config = dict(
    encoder_arch='convnext',
    model='contrastive audio-text model',
    dataset='phrases spoken by 400 fixed synthetic voices',
    train_examples=39062,
    noise_aug=0.002,
    time_shift_ms=100,
    n_mels=80,
    hop_length=160,
    input='mfcc',
    spec_augment=True,
    win_length=512,
    tokenizer='word',
    vocab_size=208,
    loss='softmax',
    embed_dim=384,
    encoder_norm='rmsnorm',
    encoder_activation='gelu_tanh',
    encoder_mlp_ratio=2,
    encoder_dropout=0.05,
    encoder_inner_norm=False,
    encoder_drop_path=0.05,
    encoder_subsampling=2,
    encoder_layers=14,
    encoder_width=192,
    encoder_kernel_size=7,
    text_encoder_causal=True,
    text_encoder_width=192,
    text_encoder_layers=8,
    text_encoder_norm='rmsnorm',
    text_encoder_norm_position='pre',
    text_encoder_activation='gelu',
    text_encoder_mlp_ratio=4,
    text_encoder_head_dim=32,
    text_encoder_fused_qkv=True,
    text_encoder_bias='none',
    text_encoder_qk_norm=False,
    text_encoder_parallel_block=False,
    text_encoder_inner_norm=True,
    text_encoder_positions='sincos',
    init='trunc_normal_002',
    residual_init='none',
    optimizer='adamw',
    lr=0.0019,
    beta1=0.9,
    beta2=0.98,
    eps=1e-10,
    grad_clip=3.0,
    steps=8400,
    batch_size=256,
    epochs=55.1,
    lr_schedule='cosine_restarts',
    final_lr_fraction=0,
    warmup_steps=160,
    weight_decay=0.1,
)
Rows from block 9 of the audio encoder of a small contrastive audio-text model, named by matrix and row number. Rows with one number belong to one neuron. Each number is 128 + 24 x the weight over its row's rms, rounded and kept within 0 to 255. All counts start at 0. Numbers have three digits each.
After each neuron's rows are labels from the 100 clips, of 14848, where the neuron reaches its highest value: "strongest on" is what is common among them. Only what is clearly more common there than usual is listed. The data: phrases spoken by 400 fixed synthetic voices.
# fc1: MLP up (encoder.blocks.9.mlp.fc1.weight, 384x192), inputs 96-191
# fc2: MLP down (encoder.blocks.9.mlp.fc2.weight, 192x384, transposed), outputs 96-191

fc1.130:075078113175146102106140174104105088109201143106166123103136125117094116122149149113137116078139116149152094158123142107087141133149120134097148157126094150096146103170175107101106108129120129118107125136086145084156152103113133141153156097072117132124110121109139119090140148127157166108
fc2.130:152151117173127140132141124143096160105144138112110130134125115130188135156067139146130136140168113159113126122107082152139135156143108151081092196108087139088139178144153126149140115113128130171087126135127070119129150118155118125147138161140105130117163132103181102063101148126151114117
strongest on: /i/; /aʊ/

fc1.360:132151113140124126186120146111155099148140072139133149142108143114170152152111118166141149139113101119133111133139125128116155107111106161137136109095141114139080104156094124187117152099117116137085106139108112151130107122082111132130087145147153128155086148076151162148131167134155113124
fc2.360:143157133127067161178177117170099157105123154144144122185043119171081144134117118137142142124187112120129124155139138154138130130123109118139136114143133147140118119122169089133122149145091133172109216132115126125137158136120139209148119211129133134138130137137095116148179142141140183120
strongest on: /ɑ/

fc1.14:136143163125116119106125169114113112125100128136133140115147169135190127105112121179134137164134116097115146115110151128080106110194149128167122123108154130175099144134127071134156112121147134128107133164116105140130115169121154124129116118123121132131150132132132160130091147109132141104
fc2.14:153125112097088159149155099139124142155122124100162134151064132114133147128166159150127127123169134162137162152121165099136137138117176145169126140113107116149132130116121153150117109146098156130150185134120148155118114108095101187116126201165174135157129135144154146173129096061090201151
strongest on: /ɪ/; /z/; text has "zero"

fc1.141:140144089147124114163156137114156124113111091144109139150128101105149141150092111138124111170145092169114091118134113128162132106092080128115130141138159108086106173122119114117144143103101119132106106149110150149138141092127083120126083127084099108120145149105106093167150124095100125200
fc2.141:137134111139089144157175133134124160110130156109110139172066119148133122137152087129122154103178088160138128119122138121127139117121112100151128118145108151128110148120151128124125118103075152141129184113104131113115138116132115183136151195153119117128135165146171123116197116119148174112
strongest on: /oʊ/; /ʌ/; fast speaker; text has "robot"

fc1.305:115134145129143089140141116094141138154111062086159131143143091074129133137137113153141154143135121103125127112187108119125156141112135106129132103110181178154149154111148135142147132127127179144132112110072110145125122163151105121109137134142128149172173129131147101102131102165128142147
fc2.305:144138117109133153153123142167130122144113151134079113089114105126197145126137140142117173105108129129100127116112128093106140177100097155119164098085150138113096157120104127113122144133131169098107112141151106117152100116122109129105118124119161162146131104177129166104102120118118123135
strongest on: /s/; /ɝ/; text has "sister"; text has "vase"

fc1.122:105097127151132109157107192138169101162165071119109135107127092119200138123127139136071124130128128148129131133146146142114077140104136136146155131131133165105156125155092056112176129146145122197118143137138123112153133151103114125149085145146160097139101134101126129133118097134180112118
fc2.122:124118125117205157068133167103135093145123129132167131121216145156148126122102134148154127141132143125137120154183131143124136141125149111122111134132091112127139124104125116132110121111155124043119057153144131154120134123125113045090117102163134122157132145106131131162106157121139114127
strongest on: /ɑ/; /f/; text has "follow"

fc1.205:106133087126128098123115113105167131183126167153131154102108110112128113126115116163143169093121051130139186114172150134124084085105126118131144154091149117149146109109107134154130132118107102180123126122151153141145098095116109111143154137159107128085122138109112149118117089133104112165
fc2.205:106151137128144140138070124136125156127150127122137146132226143141128115097105137091172130115097145125118103135130110114115126139131132104079129121129105100133121123103132139133107146110153130116139060121150131107128105130119143056156103000151127111125139130120141120129094141108103032115
strongest on: /p/; /ʊ/

fc1.88:136128124118140121083113178096176149132147127152118135087118137148173165117123115115125168136157114112155130124091118118084083139131126127162142157118137119123070120122096142136138157109123122123107108156128111139126111138164119127134092126078148105114122135090125101094101161110190145130
fc2.88:156125122116049142170178092150114148134138142134130120155030117132116137134152148121127109139158118128126162136141131134146125131146138126123136152122151123139113130134140127113112112143073147182143224127108130136116142114139111220134112219126141143123131103137126146148157120127108191146
strongest on: /oʊ/; text has "stone"

fc1.154:154154135100146107082122182107178139144157145145145145105137140150178170147094108117152148122162120131152113116097114108095096153139117128173121145086141112128069112133109105094171117119134149128122103131114109126105093134156110131128091123087134106118088119124105104100075155125182150126
fc2.154:148113130123058121158174082145123154137126145139135125175020121127118131142155141133119106149157132136127159148117141132140115120147138120126133145121138123139109121144140140117118114166081142182138220142092143136115149105114107222119134206116138148125122105138129140154158113120111176148
strongest on: /oʊ/

fc1.59:154099146149135121183146168112119074161130170144153144160126136112117130145150118129106144163114129124151099142130121125106116152119170098119132136094149163112145129098175147134153112110110103098067119106121131119140128091121084138145144137152151082134113123114123115145112120109191133127
fc2.59:146170109109163090137133102153122160138124141155141136132136127167120136145083149104121128148126145122106144156101135118114131143093147130092132167119159106128127073121138106106148149172181150161093108111160103113131107121121141113168104144150145123184158131111100116150114108118106103114
strongest on: /eɪ/; /dʒ/

fc1.16:112153102151123129163137161124126133115158158118098129122159127145144094125092149152150146132125105100153112132148164127155126106164128172115135139118122133151108183138128053165165143057118125175106134154126162123139128153156117141111085116113121162156136088108117114181095146141147116117
fc2.16:104096157113129159117103143107115119129129118137121143145115115133112127140167144156099207115173149132101113143125123131098139144147090098176113110116085085173153167105160107116126127136162150057111149129130134119149113161135107146100165163142158162129104144124111133157134145114138125116
strongest on: /eɪ/; /dʒ/

fc1.374:136130142148138113145135133120180131153089150073189106113119138128149146116137180111122124126111139102131126105139150130108154120100158144167172120142145137148132130090108111146120150134143144159115118126109126137123106151161109126118114142116167171142135152106124105104093154106155101089
fc2.374:117143135152080121144107160127112114085123132128124133134141102145120135085177099086125151108095097148134121098142123108107149075145086118127112096152110109131138119110158111139122128112139087123179145175153135105131110143152114146124125084129110127122104110137103092104123112125149107140
strongest on: /eɪ/; /dʒ/

fc1.170:144150136124149126119175130114132121176105166138140144099139147123167121124102151161125178129118107109134159154152182114132092129144133086156141128108129124162151201146134076191147131096120125139132129154148097146157105135129087143113158107136101146124159143109132143153142130112142140123
fc2.170:117134144124161174121080097139114136139161157115154135159199142118143109115192148141175153111083139135129153149117094095140106168125148124165112104093096123144123136117143127122113155127150110117142076125140138121126116102088125100129106038141169135134118149123131141149108154092106085155
strongest on: /oʊ/; /ɪ/; /z/; text has "zero"

fc1.162:163081109097121085142134163097126107128102157119150131138121117127088137124132116111110150154131142127086129122104114108096101096090076101157122133115135109149146114123154125093102147166090134119100117156090115127116130100159082139143050142086155144177116101118120145156066125112141125110
fc2.162:150143151132113114096164150094126100110145065087161151122117191127064100112157078110099127128130099120128122119143103135115140081121169132118164156198139141138119122127085116125144090117107120119142135145148102087173137142143134168149123165115120137137168137152117078154173099132104140117
strongest on: /i/; /ɛ/; /v/; text has "every"

fc1.71:140082103135124141141118126116160082137161129097078137160129110115163188112130156175147163178123118105128149112143129134127178101137127184163138095164121142127098156125089184120115140104109151117114137159127092167153143172135106121149134138129132174148146098114162113131128124110125131154
fc2.71:120165148131169116126127153141129087107157167148137141177155088139103128118105160099150137151162157099170124127151100154124120143132107132109107106149124134137117145134178164162131147102129135138134083164127088104118130163148166077153109110104108140110135100152088132108108176113122152123
strongest on: /ə/; /eɪ/; /ʃ/; /tʃ/

fc1.62:100126146126106070139127137097179146109156122110156133111147132112121134130073151133168122147122107155097164121125110160114168110124131122158110123181116129134127131130149122091114137120123123134149088131114133154162138145121110115102126119107112150140160168119129117104161140068122141125
fc2.62:134108124136095128151126166116164096097116101114136133117142141150131152081136119070131128157111102123129106125136092096120132088144108133106138115119132087106121140127115176125112142136148100145205115115132120081148105152167130141130113070112099129136133083137101114146107100115109067113
strongest on: reverberation; /aɪ/; /ɔɪ/

fc1.238:131147158121122098141124181102182084150133133135110158089113154134195117111135140090079136126129122127185092127117117141132111150130160121124151142124143158109142155136134131143182113156142109186101130117116130128135106141115164137098178150118168138125119106128106124142108147086128143121
fc2.238:152104039091126144103140125116121105135097136134154105080115104146139130125090136146143149131132103120134105131128166125099153096111166125108146125124154109084127138131115103133135130090129134086099125099123150123097129146154131100090079137145111081160122126115163147133114114119128125093
strongest on: /k/; /æ/; /b/; /ŋ/

fc1.362:180110078134126123128136146119173083126152133151122172145136130134090127110138111092130126175102132145130104102115151160091133135118103140121126124132111106097134143099116155116125138173107162103094104167091122128127123100124134147135115135081131165162148088080120116136109125104113119117
fc2.362:152165129163135130080111151122085122117137091077161127102157173119147090085136105149137144121126091161142147107145122083134172116139166154138147143153077134142139158132081100146117115095150116135142120149195107116144100116134110127156110108156126132141161134116190108134111127071099097130
strongest on: /oʊ/; /l/; /i/; /s/

fc1.379:107132148142149114149160117097180150107149127050160147113158080124163140151115134117162142134140116081099105152125161105112175106117116152153169134126143102146116119144132122127125159132131106124144119126141110141165116148149083127111127134131106142173089163109108090163162134145199142118
fc2.379:120115133105131143169083118136135067111088118134108125124181109142125147121182134104128135119085143108121110091124094105102158112140088117159104115112124087094119127109152122127119128145159116104135097136154129097112107130145099103120123064140141178110104115137096102108126116138117068136
strongest on: reverberation; /eɪ/

fc1.206:131114145118127053144136139138179119134101144105136107117104166135172136107165160126086138109128139101162119147141165129135107135138115134100178114113115150165157161115118085149172129137115138127127142124108129116103162109126140131140140126065101146160130099099110117124112141106139137121
fc2.206:150137128123119149146125112104117138135150155112095081124125089131148109134124132144143173099098122133095141163121179159125082125088113122102157108081108138132132098102134102115103129091138151094069148125127124142128152089115131125084121111115157146164109149138138151098164165144150117111
strongest on: /k/; /ɪ/; /tʃ/; /ə/

fc1.306:143101157146125123131147133123201129151123145115117109103110102120165120123157113120106129121126104163156116122180131111140140149131150127173146138131131118132141101105090122109138112122096113136129084101130142129090091091120070145127150148113134187133152143142133112114134103096118143116
fc2.306:115125116110125127152064118137123115099091125120170136115203148144103147089152137128183128128096123141161115132141114092131142103153133133128084135112142108095137100115136111128096152129141094102124111144132163142107112128102111088091136051154142105129110140122134104128101171126120063103
strongest on: /p/; /ɛ/; text has "open"; text has "help"

fc1.101:137115110136152107085135113133135122133141117153115135156142132108092131118130108117111120177135118135161137155150109131109091175157152155128145141110101162151123102132112121109151143150138167083137124170124102070152109090102113138136113103136108093120108115096110111105121130153117156124
fc2.101:169145149152117098181113154103113195135139104130147142093124152109116120127149112099147070154140154134104097120091134118103137128107145138085116119109115140118121095140100123126131107122136102212113194105173123148116114119122127157163116139132145128155142141130134111116110110133140145132
strongest on: reverberation; slow speaker

fc1.163:128144108140114113154111121106128129122168165156155117140121171114111124133154123105161125129123105138113116118160117126116147118147109108143156107122112126127112090100166157137128102113113126126093107163080112136150138096105141139107069155128137061137117135091103120101120140130142098101
fc2.163:124164122139086132178108140146182163141118117086144133129104151138129145139187138134123142115146142153096125131132147120125140123131159145146103113119122163152157136139114134138110118122125153191138181133116130142124127122111132158162182110114164137155160125150144120152125142132118160098
strongest on: /k/; /ʊ/; child-like voice; text has "book"

fc1.52:139153149111122113123134171138185134160142114121113122132126116137183146118154142115068129137148114130147138133122150111126130157136157139133168127144111155124143101128097089126182128141135099107135107111147104110137120130153109111108131128129175119150114146134116158142127115127165124123
fc2.52:152152117125127136137075124124099147164142118124167109095170133152147135138123125144178130114081149121125118139166153138117119139112143125101127138107115120113141097112101074146097117113170113137080141120183147155128133101098123097115099067177149134176095123093167140144104176129135093135
strongest on: /ə/; /ɑ/; slow speaker; text has "market"

fc1.73:165077154188147115102130115077223146159116133114093126079120092090188173136162135080103125144137121133129151140158156123139130116152144095128133150123072139166142146101104091125128143102132107137133116123150179134132119117116099130154112126136133107162110176105139087153130123163143141149
fc2.73:141146112147136144152132163178135160128098104111154122116143143128168115118134147137158131140110126147156133181167114127138150111144118142141090131095079145076136124118133101146064135125166123100170123157159143137118133093125111134108140115142168169129091124136136116112101163124101124123
strongest on: /ə/; /n/; /æ/; /k/

fc1.381:173084128138119105128118127130138122111127082110127120113115131074137118130126115127114136154147089058134100128148139096106151121115144144145097155079151111136130079168162125116171136131099117136115119086144123098110106120100141131134113127116197134142112081141109166077143126116167127142
fc2.381:138147125148150172113134116092142125142143137144127147076112156112160145119096132176114128138089104131086141170136153125109102146091124152111200152100138140129137129135069118142144137146108112145106141141146124121173113149153154138132126147123085133130130103157113158117102127132130123134
strongest on: /k/; /s/; /w/; text has "works"

fc1.74:129122114116117105113134124130167154129163139088130146143126136067162191113144113119080113105141138164117150160136109135124102104142154150131154144137100118121125097175140111093159145171120104146145119194130089144140154142109157127125112134161100092143090144096145133126163081146099153161
fc2.74:133150122132138119145084133114153175140125120141158119106174129139142111135115156085175077153088139095112127133136149154104127122119117101117132143113148100116142109134113117107095121095183116136104120135148126137135153141118169104139124066137118147169140108140131121097095169175136101112
strongest on: reverberation; slow speaker

fc1.234:097145148159136062131109112052132140116189120117148158129123103114140118129055175109113132132140127124178149130180145142118126144154165087109105115152096166146117130093152152134060126115119140118124122088099152143169147140123130130129106140152106132171147112120142121110113115139116133158
fc2.234:103112166132128105140155177107170105155149113119099134123110124152108140149147080083128133113130140109118111148147116127085080095095116067121170049168105142166103146120124151096150109129114137122173130130132105097164122146137129151120116143092133165105107097155078132144160108153134147113
strongest on: /k/; /d/; /ɝ/; /ɑ/

fc1.44:133103164142130104128154129117190131179112146103176115137137154139154114141126157131143116104123129149118136123132130127126115130117144125173145115134136155121116087100119105105125117161132120149134074084094107110113111089117100135155150125141085179114149153123157122090095121067139114106
fc2.44:113111122104084125165074126088140101099135136093122140098177124139106148078130126096142155120099117141130090129110122105078123095145112103132127084103101081130137119098135133122107147114134108124165142165131148103125103142139118124094136054136121105110109098120138127135119110100130076094
strongest on: /p/; /ʌ/; /dʒ/; text has "jumped"

fc1.368:154138107153134102164127137103177119121169129160171127166102120129148147164095115150156143132116116094117126136122110143125171119099073122162145100112131114144089128153112107184131131110115120132095133134108094144091139099076100110135075137115080122129125139109117148152123159116125120153
fc2.368:154152128128072152168181123144099146130128151120137119184039101146111130136124119140130142118190122136134137147127140150141136127128090118124144106134113141140098131118159101127123121117080162165113204149112104117139159110114130202136133230137141152147108129130129121143196129125141198147
strongest on: /ə/; /b/; /ʌ/; text has "above"

fc1.324:129142113127134138156089096126115128122143150158146122164117168123126121133114106144128110147127134155143163109154120130111118135159151150149159098138141125184119124114142157136136130136122144134129117172080115129146132106136146135101026126087146079130120142118119129117101150112137111114
fc2.324:120158125146111102172126155141164148129124139132137140114126139123118143147234135124124112122120110131121143121138140121128135129120146137143122103138148155135150126166134159140134128119120126166160169130136146145121138134121134138180153119121152137149146128143130132136127131124125155129
strongest on: reverberation; slow speaker

fc1.40:137124105139123136122118134129128107112125087099132116161115128118149128117142151137170166169122093098116143126118155128165165125162131161154106121116154111127069149161090135140112126130104107115091116144120103148087136130123147127146127124114135137169137083116133148106156142120089128162
fc2.40:156148121130144124121160137154124112118165173138123120136093129141118134106100150141110146100122106087131145129174136230141102148124134137113179154151140145095100094127117116138116146083137142119134131131077121125122190112095167124129112153093130135140169130153136171113125124144126144131
strongest on: /s/; /ɝ/; /ə/; /tʃ/

fc1.204:172118168144127136167140152126159086193126118135131123142137153108119138135152115133137162169119131127150106132123124121112190147110145111110147128125167182122143154099109135148164093081104149108111135074126083126138120137140086110130141133180112111143168133143110152143109107130157130111
fc2.204:133162092093143104142100116134112120150100143170132133099140111167115134180062143109142136127118168127138122131150130109100132159103134141050133117124162131157111135140131117089138146127180173154114103130138113110145091148125117083141115105131106133136137103125103148106117156135116103109
strongest on: /eɪ/; /ʃ/; text has "station"; /dʒ/

fc1.136:147116135126157088100102108088209158144126089057142115160095125075179140124135125099147157145128124094113145121172124141112128129124170122146143138127138152147124139108121158108122155126138153102147132113086158165122138134127089111167125134125157127189140163140126100100100129120140111127
fc2.136:126129119129147145176085168155121123126109107132103117079184131129153154121142127110148149110082141153112104139123130073112142139118088137113122085094119106123119135123126130134092155144179117115150074140161122113154079120120110085112109072122135157134108105150104117093094134116116093125
strongest on: /eɪ/; /dʒ/; text has "painted"

fc1.175:079128156146111118103141138114124115142190153086157128140160137116094154079137184125144120123121128118141155114129152127142141140133137125110150151164093160158150150153115128132129137100128163101119127142167096094138127136104133099172142113134092144145112154131119145123150118161134146152
fc2.175:135168108207108118134150164142153124071132108111131147150122142121164127108089070093114107136148073139107136106114122143116133094134117138097121154168103133110122117158145138139167154125118100172118130132152133136147178130150160146164103117102104123152125126153138097080140124155118130115
strongest on: /ɔɪ/; reverberation; text has "coin"

fc1.46:080152092166118105154149113113136120108151140148110143153135138131159132116143114172148149174113090155102119138133133119156116127134076143096142131152150129100105119130119125131151168115090147124114113143091172134134139108124079127121080157115104152127098139098136119128098141114123102147
fc2.46:131156117163070162154154114129107159102129124107147132165052156141126157137138113149133160109197128148127136119144135138139147140149139123145106134135109152134131148130148112125106116129088145166108214101108132123099144102119119188152134209172143124138151158113182118132148167106151185134
strongest on: /oʊ/; /ʊ/; /g/; text has "window"

fc1.149:111125144156135094098139117057191142148147093136173135108125071098171103113111090122163164132134117076098142133142149140145123133138096111187131110121155102124134122119088121156120161078121095172143136143133122148148103109142076135094130106119133124160114165131115101140143118124106132137
fc2.149:139140130098144168131074125145108111127113129128128103106203137139126125110155147103138122129060138115125122123129106116123130153123094125152126103109126110096121136103111097109094138134195118066130043123146140096131111118115109072119111024150132139126134125128102122137085143119105049137
strongest on: reverberation; slow speaker; text has "window"

fc1.313:136105146110121096120130146125114102113099138146125126119132163123107126076134134148117152176143131110143116105151103100148162146158128122089110124118158166143143119130143161176174128110105160098099106109102132129104116137133113124137120121122126149161130069144109127120144149154132104142
fc2.313:159151139076102118131110142131104146160130119113100124112120136147098107131126140133129156082126152088140120093164098171083132147114141097088151121133103134156103143110114098123132089115117179132121155155155091111153155089113113153135119144134162176138163130121157140159165154135118138101
strongest on: /k/; /ɪ/; /tʃ/; /ɝ/

fc1.145:100118120137131117133114097117112117119117114148127140128129123086110115126099082119077116134136100142118140154138114114151091142116143165129140100143155152150114128085114170122111123129117125128150102147130117137140112107140101135131034115134141102140159141126110131142138130121130137173
fc2.145:095175130153119087163135159134190150134131141152131145121116144125114146150193110107128116108118107134131136136164150121136140124105143132136148108157156198139135128187127185128151140121126126159183158140129157141123135150108130141210162124112125117151162156171129141141130118133132131127
strongest on: /ɔɪ/; text has "boy"

fc1.124:133104153156151122138141173128123058156128146155164157153142115129118111146144114106141119132132147122099083151109133139122144155122168097101138132095146190085156106110171125142154095094137111092091146117117155140132134117150109125141171117149114079124122131124097138137089136111126134098
fc2.124:130147085115153127137151122140115138131115137138125139126158144161130165142028133112116144123141120137123123125141123140131130158115152129039146165135147141155101131149131114112150134153139152145099101116130109134127133126124126080145097111142123125188167133113128136134140134122115119115
strongest on: reverberation; /dʒ/

fc1.166:167085154166120107108126130132206124147113112146103115091137090072190190080157138094105107135115131145115156136152134136113151115131124100133143126133084118138141120123094099139158145104108103110136110127163127114117120088103132144136116118147116088170108170111090122141139128132104140178
fc2.166:162137118109136120143082129170151174156126138116156126123165133140157106136131140133159119156096141136157121181152125133108137129137155126139073142126088130076139108103135118143098110122180135115112114148155152146103147088107125125119139092157180137136103163135168150145111151101104097117
strongest on: /ə/; /n/; /ɑ/; text has "garden"

fc1.237:102063137125120078130115112119118127087162104103109138116124123090119141122094118115117124140121122152129149169131119119100130147153127132164157124159098139112108115140113163109103149125137141129129114151134109128137132160120103123163078118108149153148141095138133128101113162166183125157
fc2.237:122141138105119099138153125157145123130107157109122130157106100149085154158143118115120142123158155142140122158145146116109122109110153105115086056175138132122100100121207141113187120158104174125105164120125140137097135123125123150139140180128169128142127168150104149148183103097122143113
strongest on: /ɑ/

fc1.339:136146110112132104163121158091166114099174156101133119098121148117162124119134094141076133093132109118144065135137122149097101111115159121131103097093140107137108110132166080151145137150125116171109114103089116121098142140126129155113159154107134121142093108137106147134146086086118124128
fc2.339:141140136151121128132149118125140129141138127105113158162082140112159098137125109170125132112124118116101162138084174126129104123103146139142148181113132130122188139132104098127090084132089143113056147146124130133136129122139129148124181160141125105134138138147143128128142121099119175123
strongest on: /s/; /k/; /w/; /ɝ/

fc1.15:129129121154139144133098071147125144123157143156119121128125145144141125118109147132119106140118142137122170119131160148130107147158166128184171117158129152187138103101123127126132161127144156099134118124122130105151139111148141126145044133098146119135142143124124137145092173079119118099
fc2.15:127134115138110098151146155135145141126129116131133120115128126127119154129218126149129116126133106122132120118131119124139131123111120141137113074136122161117151145136133159126142134107115117140186149126135137128128123147137129141143157136115144140125144125144132124129125133127138152115
strongest on: /ɔɪ/; slow speaker; text has "point"

fc1.378:110148092155124133130128161117135081122095111135110152141121136120142155117132156127126106141147105103113117079121125135140192120119113128116121140122118098142098149133138079179147117071117110116085133128135095160095156135088178150148123158141054153127143134093152141188104124090124141139
fc2.378:117110159101087108186167179118182119137136144144115152154046127141116127129102115069136108096182150128136098102155113137123122127107154092124135111147130127168120125115143141118136130104128121174116196112129150143121131132122132205148132242109128096139150130134099133142154127134120199131
strongest on: /ɑ/; /oʊ/; /b/; text has "robot"

fc1.364:105135169114145101113138100068181138118135107138154119099164115130163112133096123132116153144126119116166169119126120125110185153163171101177107107149166102153119131136082137113115156112132105173142135082126110144142124130114065120150117107163118106120132152127146108147148114083125138130
fc2.364:122146121120123159119109135155129101111106116129167130143163164126129137115174152119153085149120151136125131119127099105156160168147108120177104119130144118089135123131120141112102139157178129103143095097155161114115115119125107142134139062178142172115152097153104129152089148098094065134
strongest on: /eɪ/; /dʒ/; text has "window"; text has "strange"

fc1.56:156134086131165117141160119108131133123152111129098139166142171119149169145111156097136135164098112118146174108142137137118123121119085151105100151137062161146146142166161107126146115149129159103117131140099164130106130109131147148120147153118129127124109094099105096105096140169102110114
fc2.56:096135117135091164133141138158138173167144119122110104149084113123164121148136122174107141154179139147123130151121133130107154148131091087103104171098065147143149114111148145182118121156145169155129157146134109128128114117140116178123130155146149166136118125137153110132117128117107138129
strongest on: /ɑ/; text has "follow"

fc1.254:148128127163127099141148121113133150113128064115135123132127137080151117114123169101083148093140135099105169124142132106146116126137098069146096154114106139158144139138161108099130097148127155154133119144116093127099119164122134127079132099122141162151120088103110123116129110161135143143
fc2.254:137139096106150160126119145154161109160119160133110142085130126116178120131130163134105141147104121112117130176120112123113119152109125135130176125092139130113117176132094137121132149141134183091132104139127122101167132149112156119143122116102134165132136098167138190131098109110084131119
strongest on: /s/

fc1.317:131131104138131073154118124142108103080081141140119121139121163129122128110161157164138157200119137102153151127147114139138166124122103115102105105095127133154155104128142117165160119120092172138083098140085170146105130117128135139129113131138158142173108055121114141101162159123110102116
fc2.317:119142165085115146123095128094113140161142092118102123122140139149097136129180122122120180070112136109115140098164111145081125135109153094140161134120121127170120169127114086116101071091146156111101129171108092111156148109110113133150139123122155181152170135137135107144166163129123139116
strongest on: /p/; /ʊ/; /ʃ/; /tʃ/

fc1.144:104092149138119111136102099149127118116168141159113131139127150113131127148135145161073128108120110182097147090163122147106102094096129091161133160121165128120128084156139127111132137170104098146159140134092131123113125167100099122161018132117146121129119114118135161139145113094134108143
fc2.144:151116127123159125070143144139111087121113135137130130100155143130122122126143139140147098136105133105160129127143091139155140129152137141133124106162153131125133149135114146135140128143082123047183085116128127105103123134123131073102137132126130163110148096122133126150097120119104114138
strongest on: /ɪ/; /z/; /u/; /j/

fc1.375:131086153129119077107125136129119138095139135116155102117144129103128125076095140148150107120131111140127117170115135121080105134168144082158123109140122149127073104127123134113125133123108163110149110107132122086115135097084111133154117107103077126150085103121159151163121146132094150197
fc2.375:131153157100113101174111121128134119152131155125113144134099106149074141169139107088120129102135171147124132146121154106088122098113152077103115092146127108163097089115165143130188102149146175167121168139116143151101123107092121159137109170123183153158114156154090128155186114107117155128
strongest on: /ɑ/; /k/; /ɝ/; text has "doctor"

fc1.9:130118100128117122116141164109117104148130111109113150153135116094123128111104130097124128155139130107099132110116100116148186125114098143095119128171138150146164122120141135129138130138120137114074126129158120134101112119130157132173090093130093109145147127120067152147141115148141124142
fc2.9:172202108097112097149153157183150119116101149163113119105124114117110126141142151101146098128120109128159131110166126127170144122138120158120125132131169129142116125160129172126122137153127141141170142135131161120124126115152143155201146131108120119137131113163119169133117111123089143129
strongest on: /oʊ/; text has "slowly"

fc1.377:130107101142134132123118101134154122115111114158123089114130170107166141132139152155118136138105150103126177115135192131119156126161122116142160153133116149189121110128130106137182174107127169123114144150132148106097141114100153127124051113124158123146144128113110143141077168115142118116
fc2.377:123100118164148120104153162161119088120138174121131145121135125133123141131185098138121154098104079128148149128140123109144132118120116163131114087162124125089154141155130129164143135103097106091166115087134148132108125151111127135133125147121118138095126120099123145101124102104110139144
strongest on: /ɔɪ/; slow speaker; text has "point"

fc1.279:090094117148131117127105137113135119094152155097116122119101159126094194111132150103160121105117143088138091173117172142116144174128125137100119138151070149128126104123143131141171125143126158120123123151098165085062159106116134130151114144102130131155090084103124138108119165166153135138
fc2.279:127141093165134128122155138182117158142120136114131157147097143113192106155096110170146131123156113175135156132136117094143165134134154162105070149122046135091118148142158138161152125114138152190099111122139136117102130123149119142155147179133124124139107165139171129089126112085087149139
strongest on: /ɑ/; /aʊ/

fc1.87:168126144152128081114112117119120147098147098113162133145101103084138142087095126131083105104140134101134138143181121132101146105128152148104112126112118109158151099109149124111145146127111167162124140093095133118088112135122139123154103121141151119178088087133126145074133106163137139156
fc2.87:131121149111129135113145132124142111159122143162089111094100097130128145156124115136109142114088128112111143156162151127102089134075095081147199057142125142132108151137119118110159134161128150103125138144118126107168128159144132149104111149105133183128098117127086155122154104167147144133
strongest on: /k/; /ɑ/; text has "doctor"